config.yaml
model: "contrastive image-text model"
dataset: "drawn human figures in many poses"
train_examples: 195000
image_size: 32
crop_scale_min: 1
horizontal_flip: false
translate: 0.12
tokenizer: "word"
vocab_size: 44
loss: "sigmoid"
embed_dim: 256
encoder_arch: "perceiver"
encoder_norm: "rmsnorm"
encoder_norm_position: "post"
encoder_activation: "gelu"
encoder_mlp_ratio: 4
encoder_head_dim: 64
encoder_fused_qkv: false
encoder_bias: "all"
encoder_qk_norm: false
encoder_parallel_block: false
encoder_inner_norm: false
encoder_moe: "top_k"
encoder_drop_path: 0.15
encoder_num_experts: 32
encoder_moe_every: 2
encoder_expert_mlp_ratio: 2
encoder_experts_per_token: 2
encoder_shared_expert: false
encoder_patch_size: [2, 2]
encoder_layers: 10
encoder_width: 128
encoder_positions: "sincos"
encoder_latents: 64
text_encoder_causal: true
text_encoder_width: 192
text_encoder_layers: 10
text_encoder_norm: "rmsnorm"
text_encoder_norm_position: "pre"
text_encoder_activation: "relu"
text_encoder_mlp_ratio: 4
text_encoder_head_dim: 64
text_encoder_fused_qkv: true
text_encoder_bias: "none"
text_encoder_qk_norm: false
text_encoder_parallel_block: false
text_encoder_inner_norm: false
text_encoder_positions: "rope"
residual_init: "zero_last"
optimizer: "muon"
muon_scale: "original"
lr: 0.027
momentum: 0.95
nesterov: true
orthogonalizer: "newton_schulz_5"
adamw_lr_other_params: 0.0016
grad_clip: 1.0
steps: 6700
batch_size: 128
epochs: 4.4
lr_schedule: "cosine"
final_lr_fraction: 0
warmup_steps: 330
weight_decay: 0.01
adamw_weight_decay_other_params: 0.01
Rows from block 3 of the image encoder of a small contrastive image-text model, named by matrix and row number. Rows with one number within an expert belong to one neuron, the router's apart. Each number is 128 + 24 x the weight over its row's rms, rounded and kept within 0 to 255. All counts start at 0.
After each expert's rows are labels from the 100 images, of 14976, where the router gives the expert most weight on average: "top examples" is what is common among them. Only what is clearly more common there than usual is listed. The data: drawn human figures in many poses. In brackets: how many of the 100.
# router: router (encoder.blocks.3.mlp.router.weight, 32x128, trained with AdamW), inputs 0-63
# up: expert up (encoder.blocks.3.mlp.up, 32x256x128), inputs 0-63
# down: expert down (encoder.blocks.3.mlp.down, 32x128x256, transposed), outputs 0-63

# expert 14
router.14 [ 89 112 172 157 153 140 122 111 148 105 115 141 107  97 131  96 144 125 135 109  82 106 112 111 141 105 103 114 128 102 139 105 112 138 127 138 125 142 103 118 119  98 160 174 162 158 116 146 119 101 153 141 122 163 123 141 112  81 134 117 113 152 141  99]
up.0 [120 128 173 128 146 159 134 107  93 147 152  94 141 143 150 137 132  83 142 105 160 145 147 149 142  98 121 141 139 132 121 129 114 137 125 115 146  97 135  92 109 104 118  85 144 133 114 131 136 122 171 132 109 115 106 122 135  84 190 128 133 167 197 119]
down.0 [116  95 167 130  93 135 140 124 150  78 154 104 141 149 113 166 112 128 173 128 156 131 140 145 123 151 170 152 143 142 129 149 125 113 181 157 182 146 131 138 132 159 159 122  98 136 107 104  96 167  71 112 120 134 128  93 107 136 101 146 138 118 100  68]
up.1 [126 121 180  97 147 145 106 116 171 139 146 141 144 131 136 131  88 116 113 131 105 127 107 170 152 120 111 139 160 141 143 150  77 123 113 169 113  90 100 103 146 120 166 131 131 100 143  79 120 121 158 121 156 130 126 112 160 103 174 129 131 119 107 144]
down.1 [134  96 144 114 122 163 121 157 145 127 150 107 148 119 149 120 152  73 124 136 120 144  84 105 188 141 125 148 122  68 125 154 136 122 132 128 118 138 141 115 166 150 127 145 110 129 157 114  94 156 107 133 112 118 139 137 158 129 127 130 126 183  73 159]
up.2 [110 106 151 163 147 121 119 180 154 136 157 108 132 131  95 124 114 103 173 111 139 137 106 137 143 172 171 113 125  89 128 136 176 102 114 149 160  85 132 139 148 131 101 144 136 103 104 122 108 121 128 153 113 144 129 132 115 134  92 132 135 125 114 190]
down.2 [ 95  94 115 152  77 105 140 106 146 132 129 115 123 110 110 158 172 118 166 175 112 156 109 159 169 142 148 138 127 104 106 124 153 152  97 128 103 133 149 165 118 131 157 143 149 143 104 117 122 143 100 140 151 132 148 123 101 116 171 118  97 105 125 162]
up.3 [123 162 144  96 125 132 146 122 169 119 149 130 103 125  94 100  98 121 132 123  87 136 159 122 140 141 134 119 134 113 114 160 117  79 106 143 101 125 130 111 116 101 135 173 131 103 142  89  98 122 148 147 130 148 124 108 160 141 112 116  86 130 115 172]
down.3 [135 155 168 113 144 111 114 113 123 116 151  91 154 151 197 144 169  96  99 119 135 110 123 109 110 119 135 104 126 117 153 175 122 145 150 157 146 180 111 153 119 141 105  79 102  92 137  76 136 165 136 143 104 133 117 116 121 125 154 119 126 165  96 168]
up.4 [182  99 184  84 159 106 134 123 154 108 160 169 135 132 126 138 152  73 122  63 145 112 143 150 112 203 123 116 116 144 121 129 125 113 141 128 144 129 136 114 110 161 125 117 179 130 137  97 131 150 147 150  97 149 164 123 182 123 156 165  83  93 123 138]
down.4 [104 114 156 139  92 152  82 107 139  78 132 110 103  91 130 165 126 145 129 107 131 151 113 124 111  99 142 165 161 149 171 135 137 165 146 112 126 134  99 168 111 146 123 169  97 111 126 135 112  89 106 101  91 112 143 141 141 155 186 148  95 123 122 131]
top examples: yellow top (35); yellow trousers (32)

# expert 1
router.1 [140  89 193 115 133 116 122 114 149 103 139 137 126  93 114 105 160 105 196 147 141 133 127 164 170 134 104 152 135 130 110 119 111 141 119 112 105 176 104 127 162 146 134 176 138 136 121  90  99 148 120 168 111 162 149 137 158  70 150 118 123 172 105 154]
up.15 [127 107 109 107 128  80 152 139 109 147 186 124 131 143 134 114 118 115 142 140 143 106 107 118 112 142  82 117 134 161 125 126 143 129 119 161 161 110 155  96 152 150 122 100 124  49 164 137 113  93 123 119 138 130 206 110  91 122 108 112 150 139 143 120]
down.15 [ 67  83 127 152 130 152 146 170 115 109 102 169 132 131 114 132 188 100 118  93 111 147 121 113 145  98  78 145 149  57 114 172 131 126 125 137  99 162 102 125 137 123 134 144 167 150  98 122 166 129 131 116 116 133 134 169 156 125 131 129 128 117 127  91]
up.16 [150 121 121 105 136 142 126 106 151 152 105 132 170 129 146 126 164 128  59 132 115 132 128 131 128  98 164 156 110 162 124 131 157 131 124 111 104 117 137  68 137 147 121 170 112 141 179  85 141 132 162 163 130 156 167 148 136 137 100 114 133 151 139 132]
down.16 [ 89  96 155 168 119 108 133 116 138 110  89 128 129 120 133 130 173 114 139 144 125 113 140 107 110 121 141 147 132 108 149 101 111 142 145 122 124 177 116 150 157 118 179 150 116 155 127 123 151 135  80 160  92 135 101 128 188 108 148 111 131 109  72 141]
up.17 [154 131  87  96  98  91 135 106 116 169 123 148 104 157 114 100 138 152  98 103 128 108  99 123 139 147  69 141 119 164 104 118 169 118 156  91 144 139 116 123 139 147 103 129 173 133 145 135 100 137 131 167 114 159 179 110 130 170 105 144 122 134 149  89]
down.17 [109 118 144 149 151 136 160 133 117 182 133 139 118 119 136 115 160 105 142 107 137 200 152 134 111 121 142 102 151  68 117 123 107 149 153  91 114 149 117 151  84 112 119 135 131 155 109 124 156 137  99 147 120 178  96 124 119 121 110 148 136 157 123 148]
up.18 [143  86 124 145 110 129 115 133 161 158 132 127 166 113 150 151 103 117 101 128 124 131  96 124 120 150 128 155  80  80 168 127  96  97 130 123 139 116 158 156 135 122 145 100 128  52 111 131 183  90 132 117  89 125 118 147  78 108 125 136 156 153 117 129]
down.18 [144  93 103 152 139  80  86 124 107 123 125 126 129 109 146 145 112 101 102 129 135 158 109 119 110  88 137 128 123  99 118 139 129 123 166 116 147 134 145 126 200 127 142 144 152 103 102 129 152 158 166 148 139 136  98  88 152 173  96 132 108 155  87 145]
up.19 [111  73 128 105 117  95 124 124 165 102 110 140 125 120 125 169 163  99 148 155 153 123 166 139 113 161 115 109 111 110 112 122 118 166  94  88 134 141 146 138 173 156 108 144 127 128 170 168 129 156 131 182 100 155 151 128 124 116 142 103 150 102 135 179]
down.19 [111 112  90 161 186 134  92 122 119 111 105 176 165 121 164 104 184 100  98 119 119 173 118 164 109 117  92 112 169 122 153 131 119 131 114 119 142 118 138 160 128 137 111 168 139 121  87 154 155  82 118 116 129 136 147 170 141 153 127 131 131 138 124 162]
top examples: yellow top (34); yellow trousers (33)

# expert 20
router.20 [150  91 144 163 143 106 142 128 129 104 123 126 133 129 128  95 134 161 156  83 100  91 141  85 103 110 132 108 144 106 133 121 112 153 111 159 124 169 116 179 130 117 154 160 125 107  87 109  99 131 107 161 136 133 110  97 149 103 129 125 115 154 101 129]
up.11 [118 145 127 106  71 134 133 146  81 133 128 137 118 116 142 112  96 127 128  89 117 138 117 118 121 138 140 127 179  84 132 127 140 124 133 162 135 115 131 104  98 142  75 144 169 124 185 106 160  98 150 145 136  91 105 108 124 107 106  78  92 124 143  97]
down.11 [127 125 115 136 143 128 133 124 133 139  84 144 114 125 119 142 119  88 153  93  81 123 135 133 131 108 118 142 158 176 123 125 149 116 125 142 152 145 128 124 114 151 139 147 113 127 130 148 142 124 149 117  91 124 156 132 167  95 144 136 106 178 112 205]
up.12 [127 154 167 167 133 149 120 191 130 144 119 140 118  98 174 130 132 101 118 107 131 149 131  79 129 154 147 150 125 143 143 147 140 150 119 125 157 111 115 108 160  87 132 162 108 132 139 118 145 132 120  77 108 112  93 126 141 149 141 134 179 123 136 135]
down.12 [155 147 135 134 140 135 100 139 154 181 112 133 165 182 109 157 145 145 139 171 153 103 144 124  85 144 133 150 121 144 105 117  99 131 142 154 131 133 112 129 135 112 142 155 142 113  98  95 143 104 125  99  78 111 100 110 169 131 114 104 125  80 172 111]
up.13 [140 124 112 112  75 113 134 120  84 121 185 153 120 132 105 150  55 126 115 113 115 171 131  85 139 111 174 106 135 106  97 160 132 143 117 157 161 123 110 104 127 114 123 130 139 162 129 146 118  96 156 138 127 106 118 139 118 157 159 162 157 149 126 104]
down.13 [174 147 162 133 153 117 149 107 100 126 100 159 107 136 134 147 134  92 101 141 151 118 148 152 175 151 121 119 123 125 110 109 121 128 153 108 136  99 107 179 121 136 145 141 123 178 125 155 115 162  92 176 146 168  94 106 162  67 144 113 108 121 194 110]
up.14 [ 95  93 134 133 148  74 130 125  98 115 161 100 127 141  74 115  71 138 137 140 136 104 156 132 152  93 157 117 130 119 126  93 173 140 148 135 118 116 118 106  99 146 110 139 142 129 131 109 118 121 166  71  87 113 116  97 123 110  87 142 140 131 149 152]
down.14 [136 140 145  77 120 142 130 157 100 141 123 162 113  74 121 137 133 119 127  87 119  69 123 145 132 143 138  81 107 128 116 140 107 127 145 111 138 136  98 151 161  86 149 154 129 174 148 141  78 144  81 119 138 152 147 157 133 124 142 131 118 128 174 129]
up.15 [129 146 130 137 113 133  88 119 115 137  90 157 178 127 148 141 182 102 114 112  82 170 151 128 130 109 123 145 130 111 116 138 105  94  97 118 121 124 126 126 172 130 100 146 133 135 136 105 157 142 115 141 144 144  86 108 134 125 114 137 124 159  94 148]
down.15 [107 130 131 145 131 149 134 128 106 180 101 175  75 145 146 133 103 136  70  93 132  92 114 171 130  91 176 114 116 122 115  83 119 130 103 144 108 145 133 110 106  82 130 141 133 130 126  91  91 105 173 135 133 112  98 121 126 120 144  95  72 150 132 115]
top examples: yellow trousers (34); yellow top (34)

# expert 6
router.6 [ 91  98 147 104 115 135 153 135 130 100 117 158 129 124 117 134  74 125 173  91 106 133  93 138 151 112  84 140 178 100 118 101 132 136  87 181 107 107  77 156 144 126 166 118 123 138 102 107  88 119 169 106 139 150 114 142 163 115 123 116 106 141 129 135]
up.11 [169 125 184 152 109 142  97  92 150 131 109 107  84 104 161 143 141 127  73 167 124  82  83 133 123 103 148 185 149 128 135  96 117 157 136 104 112 120 139 104 162 103 123 156 122 114  64 155 132 128 121 137 100 124 151 101  96 151 165 126 128 129 121 117]
down.11 [ 77 117 161 171 124 128 114  76 137 132 141 104 152 102 141 138 121 160 160  97 123 143 133 139 108 133 142  82 175 125 140 148 124 125 144 121 101 105 196 108 117 184 116 162  95 119 108  95 128 142 152 161 107 101 124 110 121 139 104 107 117 129  98 118]
up.12 [126  89 166 110 133 141 116 130  83 160 141 144 121 149 171 110  69 126 121 122 131 123 126 156 127 129 127 141 154 155 126 139 133 156 171  91 129 153 136 140 165 128  90 156 183 110 111 157 109 134 114 129 148 144 126 140 155 159 133 137 155 145 133 139]
down.12 [ 87 127 131 104  92 117 115 125 135 152 167 125 132 141 115 158 159 115 105 105 110 142 121 118 118  83 132 103 147 183  92 124 128 141  84 177  92 117 136 133 107  96 159 152 137 148 132 135 180 136 125 161 134 152 158 105 107 109 142 135  82 114 126  85]
up.13 [122 137 116  97 119 142 111 173 116 181 156 145 161 144 142 149 158 135 123 140 129 109 151 112  87 129 136 109  76 139 124 126 130 181 140 152 130 118 137  85 124 170 141 104 150 207 146 118 102 161 149 138 152 102 148 156 135  81 105 117 116 120 125 139]
down.13 [155 156 120 137 106  81 111 132 124 126 144 166 112 147 165 112  91  99 113 116 116 125 161 102 143 114 127 119 107 136 138  94 122 104 139 129 122 105 150 168 131 111 166 186 125 137 129 103  88  81 125 129 141 126 128  96 139 138 111 127 115  95 121 126]
up.14 [147 160 150 179 157 155 152 117 117 110 117 142 172 137 133 114 151 139 156 138 154 104 170 126 107 116 143 133 154  84 103 124 102 121 144  99 123 162 140 100 122 115 137  97 128 173 112 169 131 130 141 156 132 137 108 134 120 147 158 132 138 146 138 152]
down.14 [135 142 138  89 154 160 169  75 124 108 107 115 108 133 175 147 133 153 142 121 120 104 115 100 130 150  97  75 122 136 146  77 124  91 134 132 175 110 149 124  80 116  93 141 135 109 138 166 147 128 162  94 110 144 141 123 106 106 159 126 103 133 120 118]
up.15 [127 131 128 125 111  92 153 142 134  90 112  97 150 120 113 137 145 122 175  83  76 113 127  85 124 115 123  88 145 130 136 133 143 114 117 164 110 120 139 123 128 116 182 137 143 162 150  85 132 134 146 174 128 131 118  95 132 116 105 124 164 105 158 115]
down.15 [159 124 133 119 110 187 123 128 109 121 145 165 162 120 120 124 149 140 158 119 100 127  86 141 115 142 126 141  99 137 134 157  88 114 138  96 158 151 148 150 142  77 118 149 162 117 139 155 120 114 119 103  88 127 175 141 131  72 154  97 127 109 158 135]
top examples: red top (35)

# expert 7
router.7 [118 129 133 131 149  98 121 158 161 114 133  75 141 120 124 123 136 128 130 114  84 107 144 128 144 120 134  95 129 129 134 112  98 109 101 201 120 143 105 133 154 105 161 173 127 191 148  91 118 163 142 112 128 141 114 146 150 117 173  69 143 112 156 118]
up.11 [ 97 146  98  98 146 156 121 165 122 109 159 163 113 140 127 124 141 120 106 139 180 125 111  80 164  96 136 108 117  92  80 147 163 162 122 167 114  52 108 127 152 123 143 110 101 131 120 137  77 157 118 121 172 128 117 154 151 162 115 124 120 117 102  95]
down.11 [ 80 160 101 168  94  96 128 107 122  91 165 144 152 127 100 103 152  99 139 117 157 102 107 125 144  82 110 163 104 119 104  93 105 110  91  86 126 157 147 144 136 104 163 118 131 109 141 158 144  96 104 139 115  96 163 117 141 154 120 133 111 158 123 135]
up.12 [140 121 138  84 146 133 134 142 125  80 128 159 100 179  93 113 156 101 152 136 137 108  98 140 161 107 130 124 128 124 131 127 114 106 121 108 154 131 157 109 136 122 144 142  94 130 150 135 129 119 109 114 150 163 163 118 167  92  75  73 138 159 112 119]
down.12 [129 159 125 100 119 117 159 115 155 168 144 137 144  64 123 149 144 150 106 139 177 172 152 118 131 136 136 182 163 109 118 131 171 120 145  87 113 155 112 107 108 144 142 154 155 149 150 119 122 152 128 127  88 128 148 137  85 122 159 162 167 135 151 140]
up.13 [134 136 110 134 132 138 123 130 123 107 114  96 153  85 117 154 111 136 121 148 108 202 111 107 124 114 119 154 130 133 105 134 117 161 145 133 138 137 126 129 131 107  98  99 100 108 113 154 124 125 143 153 118 129 108 110 102  63  89 135 189 114 132 121]
down.13 [126 154 113  90 131 138 136 103 164 158 115 145 139 140 156 123 209 163 107 162 109  91 107  91 111 114  75 148 131 121 116  81 119 150 132 117 113 117 122 119 139 124 131 132 134 125 134 126 102 120 154 170 155 140 125 138 112 137 173  48 168 125 109 109]
up.14 [125 147 127 117 152 119 141 111 168 132 141 123 134 150 111 152  83 134 154  82 103 106 127 119 155 163 142  97 164  86 132 135 136 140 133 150 138 185 125 114 129 162 119 129 178 126 122 119 107 117 127 147 120 128 154 145  95 155 152 133 160 120 131 157]
down.14 [128 156  97 146 153 128 163 128 116 117 141 107 116 122 145 134 164 159 179 123 113  82 124  85  83 139 121 127 142 144 103  93 112 131 129 136 160 127 179 151 118  76 109 157 145 137 140 101  94 130 112 130 100 147 105 122 143  76 159  99 122 146 110 109]
up.15 [145 145 139 134 173 112 101 121 158 137 156 156 120 136 141 124 150 144 125 140 174  87 131 126 136 155 120 105 138 125 139 144 123 130 106 103 105 119 140 121 173 135 109 149 133 100 126 150 100 132 121 133 110 152 143 110 130 156 133 141 126 130 128 105]
down.15 [140 123 147 126 110 137 138 164  86 130 133 149 104 102 119 125 166 148 149 148  97 101  61 131 121 116 129 133 163 142 151 113 116 121 100 104 104 147 145 148 159  97 145 112 122 163 125 103 158 133 116 137 140  99 130 147 148 104 160  91 124 134  93 126]
top examples: yellow top (30); yellow trousers (27)

# expert 23
router.23 [106 157 149 139 152 138 134 170 103 125 174 143 142  94 134 119 148 121 190 118 135  84 104 110 168 124  92 135 181 102 100 181  92 128 126 155  88 131 155  80 138  77 132 149 110 109  83 101 125 146 155 133 141 135  96 104 130  99 145 120 127 120 125 126]
up.11 [137 124  83 150 130 129 160 124 137 133 130  77 119 111 146 120 100 161 154 108 128 117 110 123 161 134 133 135 139 147 115 103 129 163 101 133 105 116  80 110  97 144 170 145 154 132 176 140 109 116 106 134 129  97 138 128 100  83 164 111 126 157 118  99]
down.11 [122 164 151 133 152 116 118 103 105  90 142 111  91 175 128 128 120 125 135 128 112  96 149 114 167 146 111 104 115 137 112 140  86 129  99 140  97 154 160 102 108 129 183 158 157 130 137 140 131 171 136 112 159 110 132 124 148 155 143 149 127 111 134  98]
up.12 [146 101 133 189 112 118 122 118  95  99 114  77 121 112 112 154 124 133 139 141 166 141 135 136 138 126 121 121 136 134 106 173  80 115 175 137 140 139 140 117  93  98 137 118 136 158 148 142 114 108 103  97 105 161  98 162  96 168 126 117 147  90 134 121]
down.12 [ 93  81 123 121 159 108 106  74 159 133  92 148 103  88  99 147 155 111 124 149 143 104 127 119 160  91 155 145 113 103 150 106 100 137 149 147 148 130 169  89 128  92 123 158 160 157 167 102 148 149 106 147 104 144 179 143 126  98 144 124 151 134 134 112]
up.13 [111 123 150 169 119 156  94 144 109 102 107 120 145 113 171 150 129  88  85  99 131 155 158  95 104 116  95 143  94  98  94 128 126 114 160  85 119 123 116 122 113 165 153 109 121 141 151 108 153 141 163 144 132 114 140 131 129  91 135 130 125 121 140 114]
down.13 [122 139 127 119  98 141 146 147 115 144 123 146  85 156 104 119 154 130 199 139 160 161 112 116 178 146 145 103 173 119 112 146 122 114 155 164  77  93 114 101 140 151 145 131 148 128  91 147 108  96 153 141 148 150 115 116 149 182 162 120 131 149 138 144]
up.14 [137 140 144 154 114  82 168 168 142  94  86  94 151 114 106 135  86 127 133 159 136 125 125 135 149  87 144 156 130 119 118 120 169 130 152 139 183 112 108 148 141 120 160 132 146 133 155 112 102 127 193 132 107 117 114  90 113 140 120 121 117 120 129 111]
down.14 [119 166 112 116 127 134  95 108 125 134 114 139 122  87 131 122  97 102 133 102  98 114 128 137 166 135 113 127 119 112 162 119  90 106  74 146 129 122 121 153 127 134  72 140 166 131 104 137 172  98 156 129 100  97 135 110  91 103  99  98 131 115 131 131]
up.15 [117 127 113 150 150 139 140 133 137 123 131 134 132 107 146 124 122 123 121 144  81  89  76 129 138  76 152 121  85 146 124 120 112 142 103 134 135 122 144 118 125 132 114 110 136 130 179 111 122  96 137 131 140 111 140 133 100 163 102  96 129 129 134 101]
down.15 [112  87 104 157 154 158 131 186 166 152  65 163 117  93 166 126 134  75 175  91 130 139 119 120 152 115 159 152 127 119  97 124 128 103 127 142 145 117 125 162 128 135 110 136 192 101 110 158 168 117 135 165 135 116 150 123 116 120  98 106 159 107 133  88]
top examples: purple trousers (28); purple top (26); pink trousers (25)

# expert 29
router.29 [109 120 129 148 134 127 130 148 141 100 121 129 106 120 140 107 147 149 185 121 103  94 113 134 154 107 112 124 159 108 123 105 150 107 110 134  85 164  95 127 132 109 133 173 136 155 111 125 122 137 114 137 125 145 102 129 114 115 133 103 107 150  99 138]
up.4 [153 160  91 129 136 143  85 116  96 153 145  82  91 147 138  97 111  85 127 109 145 146  91 148 116 139  96 126 104 161 109  98 124  96 162 134 147 113 148 149 143 174 130 114 142 129 102 133 110 148 116 108 161 143 118 183  85 187 109 147 134  97 146 144]
down.4 [123  89 139 150 142 113 156 163 139  94 172 140 108 131 148 133 135 145  95 141 148 108 121 132 124  86 139 101  97  88 124  82  99 134  81 103  69 116 119  88 112 157 125 134 130 136 164  68 163 133 118 143 161 118 115  91 151  98 121 138 131 128 140 117]
up.5 [106 104 114 136  78  90 137 129 105 143 129 117 112 140 105 149 122 104 162 120 147 123 157 119 101 129 125 107 139 189 103 155 159 127 118  88  96 175  95 130 101 124 159 119 140 165 112 152 106 122 144 155 118 141 169 131 129 136  80 157 161 152 113 134]
down.5 [142 139 153 112 110 159 136 127 152 135 131 106 108 192 173 135 143 102 143 131 125 120 148 138 151 108 135 157 134 137 150 140 129 110  83 119 152 168  87 135 112  97 101 124 149 123  89  82 141 107 109  88 151 119 138 132 121 135 128 103 105 116  92 151]
up.6 [106  92  87 117 177 146 174 142 118 173 119 121 133 154 174 102 153 114 116 133 145 110  87  86  88 147 146  88  86 125 122 154 118 128 125 118 111 165  99 143 141 110 122 126 121  92 127 131 130  89 136  83 119 165 146 127 136 132 107 163 127  97  99 153]
down.6 [118 142 145 162 123 158 148 171 128  99 116 152 151 135 102 136 148 158 119 137 122 136 129  85 159 101 151 133 115 125 100 132 128 132 122 144 114 144 157 141 183 154 130  93 138 180 147 134 126 110  79 134 129 148 121 135 114 167  85 117 139 110  94 141]
up.7 [100 172 157  74 131 123 124 104 157 103 111 110 136  95 117 123 112 163 104 142 118  98 115 140 123 112 142 127  95 122 133 123 145 129 112 104  98 143 104 124 105 151 180 128 127 130 160 133 135 113 113 125 118  93 102 145 100 121 139 121 136 156 110  94]
down.7 [107 181 133  97 143 116 135 138 117 116 127 121 113 105 197 118 126 107 155 131 148 171  96 144 171 128 139 179 144 115  94 153 122 109 154 110 116 109 168  92 152  98 132 135 157 134 123 174  82 132 147 124 143 140 129 155 114 128  91 100 157 127 172 103]
up.8 [ 92 126 164  99 139 107 119  90 104 120  90 159 106 128 120 118 139 131 125 109  92 125 161 131  73 166 138  93 116 136  98 139 111 116 137 134 141  84 117 109 140  98  87 123 152 141 100 129 173 136 168 125 155 128 115 134 119 125 107 190 123  98 142 104]
down.8 [146 153 171 161 143 120 117 155 152 127 133 159 146 101 132 109 119 106 142 137 147 111 164 147 112 133 124 142  90 139 144 110 143 153 129 143 132 138 166 149  97 129 110 141 144 148 160  73 125 108 164 133 116 120 159 137 113 159 108 159 154 123 165 117]
top examples: orange trousers (29); yellow trousers (28)

# expert 8
router.8 [130 106 146 108 172 130 127 123 112 121 161 145 102 126 138 103 157 125 173  67 123  94 119 124 121  97  99  98 134  97 141 140 102 131 132 139 103 154 119  88 151  92 127 152 134 135 115 121 148 115 154 127 133 146 114 117 152 104 154 104 118 137 137 149]
up.11 [168 126 116 148 110 162 147 107 139 129 137 102 147 111 145 188 110 155  98 135 180 147 139 146 131  90 168  78  87 165 155 146 145 121 161 166 137  92 119 119 133 144 109 114 123 139 130 145  93 123 149  71  90  83 143 100 155 150 143  83 111 151 138  88]
down.11 [117 104 142 138 129 157 138 130 133 139 107  58 111 161 109 124 150 156 119 129 171 124 158 136 142 120 129 152 107 168 109 159 122  87 105  92 131 143 143 143 145 134 176 119 111 155 128  93 136 179 145 171 124 118 102 143 132 148 128 135 137 149 126 102]
up.12 [115 136 139 109 115 125 119 179 127 140 128 158 134 137 153 190 113 163  95 120 162 181 164 137 131 139 121  97 132 145 122 122 181 186 165 133 135 104 158 152 138 145 119 143 144 116 130 125 130 106  82 102 128 121 104 161 133 132 106 115  81 118 101 131]
down.12 [132 123 142 133 118 130 121 116 150  86 131 118 127 168 126 168 152 124 160 101 121  98 120 131 124  64 151 120 153 107 114 207 139 160 122 111 161 128 133 121 139 150 135 113 145 134 126 126 128 104 138 111 119 114 191 154 162 122 125 137 111 126 102  58]
up.13 [ 93 140 131 114 133 104 103 148 148 117 135 119 147 122 110  89 101 127 118 125 131 151 191 176  93 147 127 120 120 166 116  86 173 132 146 147  84 140  86 142 101 143 134 154 165 104 143 119  97 112 129 150 148 151 142 127  74 147  95 172 113 134 151 123]
down.13 [164 122 141 131 153 144 133 135 114 114 117 135 171 178 124 161 179 150 113 105 118 111 140 138 172 153 162 126 116 135 134 161 133 118 166 166 124 111 102 122 113 151 106 146 137 139 150 122 178 158  87  73 138 139 158 118 109 126 123 122 117 114  94 122]
up.14 [152 130 100 150 120 121 142 103 151 202 124 111 141 108 143  96 118 131  98 110 161 170 129 132 147 130 139  86 128 111 116 160 120 103 150 147 131  99 117 130 105 180 107 132 130 125 123 134 102 119 134  89 129 146 105 138 160 102 120 114 117 111 204 136]
down.14 [116 124 105 109 138  92 152 148 159 172 176 130 109 150 107 153 159 145 126 129 131  92 117  92 121 126 162 118 139 130  85 120 147 175  95  96 143 113  82 100 102 134 120 112 139 105 119 142 143 133 132 201 107 111 126 131 128  96 136 145 159 136 138  71]
up.15 [152 121 138 124 148 143 187 169 121 143 130 154 113 132 143 111 123 156 207 120 111 139 122  98 149 143 108 144 136 104  97 118  86 145 120 131 113 112 129 115 120 125 110 151 148 146 129 143  74  96 116 138 155 137 167 165 112 154 122 148 147 158 118 150]
down.15 [140 146 141  84 146 139  84 140 142 140 141 142 102 118 120 140 114 135 119  97  99 110 125 120 135 130 145 179 186 112 149 127 118 130 113 115 179 122 100 133 121 134 172 174 142 157 115 165  90  94 135 114 167 163 122 121 119 111 176  95 119 133 126 113]
top examples: pink trousers (26); purple trousers (25)